config = dict(
    model='class-conditioned image flow-matching model',
    horizontal_flip=False,
    mlp_ratio=4,
    head_dim=48,
    fused_qkv=False,
    inner_norm=False,
    positions='learned',
    beta1=0.9,
    final_lr_fraction=0.05,
)
Rows from block 4 of a small class-conditioned image flow-matching model, named by matrix and row number. Rows with one number belong to one neuron. Each number is 500 + 40 x the weight over its row's rms, rounded and kept within 0 to 999. All counts start at 0. Numbers have three digits each.
After each neuron's rows are labels from the 100 images, of 14848 (inputs lightly noised), where the neuron reaches its highest value: "strongest on" is what is common among them; "colour at peak" is the nearest of a few named colours to the mean colour under the peak. Only what is clearly more common there than usual is listed. The data: rendered scenes of toy objects such as cars, trees, mugs and chairs.
# fc1: MLP up (model.blocks.4.mlp.fc1.weight, 768x192), inputs 128-191
# fc2: MLP down (model.blocks.4.mlp.fc2.weight, 192x768, transposed), outputs 128-191

fc1.706:594531485435548483512512480439449521489491538454506493491538485461518477525506508448477429489529521458495495614592484534493576635518571546534518504471551463409523516486528516482499602523541483
fc2.706:474526510506487554511481555450477456482490380492537523460490516527550468465529496515513412498491557483463540498543509462540525512522510515556541554533503534467523489434469438510470497535514528
strongest on: red object; airplane
colour at peak: grey

fc1.689:569504501401468520524502453557454482449479450490478486537470331507523500474499489491515444538533466500474434480490513514418486503605511538483430483476503528474491518506509560520481554495458502
fc2.689:540525505434453496495509428498474490508524477499473500485483323531524542555520494539514585518501477495491608570454461567517508465482490496473459482538464476472516476496483468444514602548504542
strongest on: green object
colour at peak: black

fc1.539:470509529490561467600556441455476467513525472506559493463523512562498446464510483430482386465505523469445531565541487510521517451577499488541484532488505558496512455566524438519518529498494489
fc2.539:497486526496552499470434473533503463530499495472443480438445526496502574554480457440456475487552502441529433489498460448468436583421502540584507550493530457513533545608451527513507511484493538
strongest on: hammer
colour at peak: grey

fc1.149:534433545444508480535554543503501487526542495508464485464582534494472498520497562521456488538506570486468481524488513504435446525457490545508494523427484414432530513525471555491492520520515369
fc2.149:498513448490493533441529417444447489541606425484470492547489498435505485525511456553514437476478461493484505536504587546563501523531480595482505500443488548549441453492492503488484512512523515
strongest on: purple object; its colour: purple
colour at peak: purple

fc1.509:457419543504450480501449560541544457460531527556534492513514496487485487521491447547440456467451520512465480548554514561433498435519401541493445491545484471473525535443463490496477469470494448
fc2.509:442517427477536485488533478518446508559497395452514557505463536468552424504540582520538522500447443519517440521499528499494503478464547484503546519512538523459408516326492501520509484477508492
strongest on: blue object; its colour: blue
colour at peak: grey

fc1.522:473427492499520498496476462475481458468455518469464428513466522488523548543485513466521476479523524489525418560486498514555471448521484554511497480484503521574497559687482504542471482503474527
fc2.522:452524470521522476461531530479527511444518500505482470469543537493483507488527492514490507483466578491526592518528459499551494403470473500508491468478541458533496459640480517533490488467485483
strongest on: white object; its colour: white
colour at peak: grey

fc1.698:521508581490483448412504520450549563402452530511508462535430524515498515553549508415504495538500495479488386429417442425521499515447529510530420541480548511533559491459507555548465543517515458
fc2.698:543494513457506501408517536546480513511512449494517521532450532525478526462480517406501507584551479470515629498428596555408508528544535535536492538487457486460408519423475485498496529514508530
strongest on: white object; its colour: white
colour at peak: grey

fc1.392:539490471503503470434482503463487493441476507460489467562494520495492512542541420434479481502534495503482419568444450441530475545473519535517435484437547452510573521658485555546480485525496531
fc2.392:536480546518501499408517529476510480466545499474553512504520497513506413493491471425495545515370527467495562581563435476487542438480498481527484522479508500552476477563483514477483481526507489
strongest on: white object; its colour: white
colour at peak: grey

fc1.711:484483478514485484523493473506469509533463434496518523512546488507523476547535547433480480437514491501517489565567588411455518544511500544473510512478490396483464487498462527513485477606507454
fc2.711:540517474429501485513499458484487528525577504496506500495520521463516506473481530458517449507522453553471458582482556446474493481490508581513512518491489599503456513529476482492491497450487473
strongest on: white object; its colour: white
colour at peak: grey

fc1.715:544415486468555546568501520452466508548326553527464518472488487505494476529523514499582487470464569470514501587570527509506532468541467419538510456505553435428534528510527490518460496443504467
fc2.715:467519520516460521512511516440559504483379431511465480503474493518494442518471441474458531499463522564507547509526496503478516517482528401465522515520510563546535487588563507533528497427502536
strongest on: teal object
colour at peak: grey

fc1.720:535536526478491520492516454479577515478513508521498510524497527522498533499520474434497493505493555506496501540508423550439444535528484420547478455470455599370521512563513527497493561509516492
fc2.720:493523499505496479545503512485536498469517520480521513550506472449483457529485472452501451522578466536492514518441462600544494413542478466499484511504482364462544444534494469543452521505491511
strongest on: white object
colour at peak: grey

fc1.700:536447429521477530519537475515470497480475497526550485443486534508384484468465485478524469516551517509485487473489532516544598523497503490518641478526479474500490486488540448518500501520412543
fc2.700:490520553493528535527535533499531468542475443475524492506556461492575495526496483468462480432547504508467516491498545474509554521521527463473363500534511505536510482493545475561528483477450571
strongest on: blue object
colour at peak: grey

fc1.187:506478514499529498485421452510582462458507521477454475538479488532467462564467517505505496491420497511501471505539487471501505529523543529557474521572469429458543463551492525462492521342513538
fc2.187:499485512441518486495490544551507510505356560527503510517482522502468523460480468450534418479443522507470561553485480522468498487484506479508481480518483560452408514532510487507471497438500510
strongest on: teal object
colour at peak: cyan; green

fc1.732:493543471505525524464488489455503469468565519515450548446538540482515510499468518513556502534561437530505487576504476481478457502513585505495515518505501422452459547544487474561478489521465474
fc2.732:489472505451489525491498536527481519522541477503494551501481503529484458471513508491475450516483485489464520569526513447515500549504445489478471478497499578524510468610512529488514495541487550
strongest on: purple object; light from behind the camera; its colour: purple
colour at peak: purple

fc1.49:556488499469494459534484351466494488429493529473526461439515509531500456495504555454527458524500500506459474522512507513535496441505532474510519486533514537435520485556572474491537483446506548
fc2.49:565510523462517482538494493494539529462499571480451502505463503454452579508529441502524497465451444546522470494561466479528454480502486542472485475474468449509395485525457482501468530459498478
strongest on: green object; yellow object; its colour: green; its colour: yellow
colour at peak: green

fc1.525:468465491561519467506455486563493473481413473510547432483500509485477499531556494525506483476515480506473570453566519489530463493531525500448397529512507373526449478557466539511536477491540493
fc2.525:489530518498487482449475545486475495518481447507555464473441498514507554525546501480505466500441527465483507427548408490436485538549503512485555474515524609462517465645507507541492526509517491
strongest on: teal object; blue object
colour at peak: brown

fc1.544:516532454499520511573474504494571446491493508509533470502482493521493423463451451500562427479472533503466528645576493536573486543527470441503491480497349495521483526485481526476566555466495491
fc2.544:464486545474473461515449502481520509460410462475530464487490495481473429564441464541484502520494488565459493544459544595444479485490491353479483494474545537484417468454534484513402461447536520
strongest on: teal object
colour at peak: grey

fc1.62:490447442483476448497527432498523517492459542543527449468499504490499540480491424412502460504502434485509507622595504525438500572532542525510503471493534456571500501505453522456547485471572499
fc2.62:477437476524494506542444470480513511421557487516527480506535514496487537464486450538523434540487540517484486415595492507515540468510539458516471523495446522585598493428512498501574465480519495
strongest on: white object; airplane
colour at peak: grey

fc1.459:470500513469483480504506435460493470507479490516497534472453534493528551494466511547573480524444589478480541454531512574523428489475455546415465455410374535533531498502540510518553546439570512
fc2.459:467541484547505456518561557499539490432423533508460540526588498445410492489484475548450494454471490541508384475513488570493479515449514487556529522400502494476526523527556503560412459442524477
strongest on: green object; its colour: green
colour at peak: green

fc1.160:501586472525570549565484516531492542488471520545453457480443465529477548526515594522519457525494532525486523533545493543544499556501539478507475506468443576528458483500508461479517472443520554
fc2.160:522442501490462495560457541559522462421393564471489468485547527439491483500521490655519508485535481463455512489451474508506541551473446458513476465490529455480544492511474487520459504419528428
strongest on: green object
colour at peak: grey

fc1.589:494463482511444507535507496525525453498381499501472505463404505516529584492515466516548432507486531423465511508491442585573489503527492519469506534461429503556507488550500457568535527448550550
fc2.589:610541530535529500525510508478510485497447495460518460511504458524430513507498506502479531536517562478465553513522442564522529471505525474553506499470540511430525538564545519460503457403531400
strongest on: green object; its colour: green
colour at peak: green

fc1.419:549476456524527482534469461493455485468349562517479436484441534510512533529470492476540505455528547501492498581517482550517512445534529436533477509533533516469557526536487521534472495401478459
fc2.419:508495499506510500503503493508497504472727517503516515519490510493475544468511498484510502475452415490507469532526480533497498545436514405506493515466542564484582452478505483515493510380505558
strongest on: teal object; light from behind the camera; its colour: teal
colour at peak: cyan; blue

fc1.401:492506495487473490424498524466518493405560371513490500525463462533542496510487528463498485512594491561492485434481528507427455578470509509468475479453472522480468467420483474542566488551503497
fc2.401:547526503497472481547495546567500501454335429506508490468451459552516425506523530370488555510495522518520540562464587440552519518540507496458512496521489490496480504551501531529536509544495517
strongest on: red object; its colour: red; light from behind the camera
colour at peak: brown; red

fc1.636:541469504507472509486495580588468474483673432453490515455513484507528591476516574500478464517471402491469515547463486495491448553488513463504466540509483561481488507452461504541492492553504514
fc2.636:579498474506510519628464548512499480457453462498512490520509520499521432509500513549490520538478499487492577522604515578493492500460504380503495533505483519538533482376532520451511506656515438
strongest on: red object; light from behind the camera; its colour: red; umbrella
colour at peak: red

fc1.335:498493536534513519536517530480453494569453499506473523478497492491460520491497520459537489454482445459521504540524536490474480498502479414500540495478502500584512483606460469509515530530515526
fc2.335:590501502467493507491467460485418480456484410485466490468488529453526508493534452377476496494547481468482480541544458522503487508533539440452464512446476443569452491646535480509481469533511491
strongest on: orange object; yellow object; its colour: orange
colour at peak: grey

fc1.683:560416441564521474523473589510552476486466524454522481588494475502482455544563429495493479519506505516474523504503501495514486565517444523530445419598560415534548472519471436512556474436378548
fc2.683:432535522513478506516445544504477488510535430517536466495494575482520497527531559596514541524550589460481549488560527462481485528521545459487551591579525581506571503573528434489484519418438433
strongest on: green object; its colour: green
colour at peak: green

fc1.72:516461458513502474501477494480488542500500496504497503500511497544501506509443584512493538477477532499484468543522465443452488535530560562478518492524502379460482423584498481444567457432479516
fc2.72:599483512519503481526512537469529508562431524486543501478520537474466515518507504563471511529400505493510444564524414522538494501516502510561498514501515618456509516634501523568496485442465494
strongest on: white object
colour at peak: pink

fc1.41:525400480489460449532488526509522510534507504483491522554524496469470446496464398504474454487470522461508530575499450515421501519502479529515507493555458483394550525491479570496539492556539410
fc2.41:450527514442509471442486451497481495593594511558534500491463493524507451506474522587552510538499469491499455504550578567521604461455468545492486482532457481480368517457478519471487544549545547
strongest on: purple object
colour at peak: purple

fc1.61:554475485500500479555497454560436485432527424480508425487462538439540545554497525421513500482474469502489529490488559546581487527506499489531486533506559466448553568548512541638497515595474610
fc2.61:556492487526524525572494534480629481447487535506528472528525505467463513492507488559480535453488510506518543493539413553580491509426555470534512508483556547445509498545485508584554448488499599
strongest on: orange object
colour at peak: brown

fc1.104:510506510479506533473448522493525495477529463478493516496386458504543575555451480520498514457476426561469526499540535463462462508499503463467454490520486451443512510457443493523496503424543444
fc2.104:467468476491503560605471502537454495517466509514467509497502523540494581473427487478499566495515688534503521552434539595490480492470490458534517473551435527474413514415467500522514484526539490
strongest on: hammer; black object
colour at peak: grey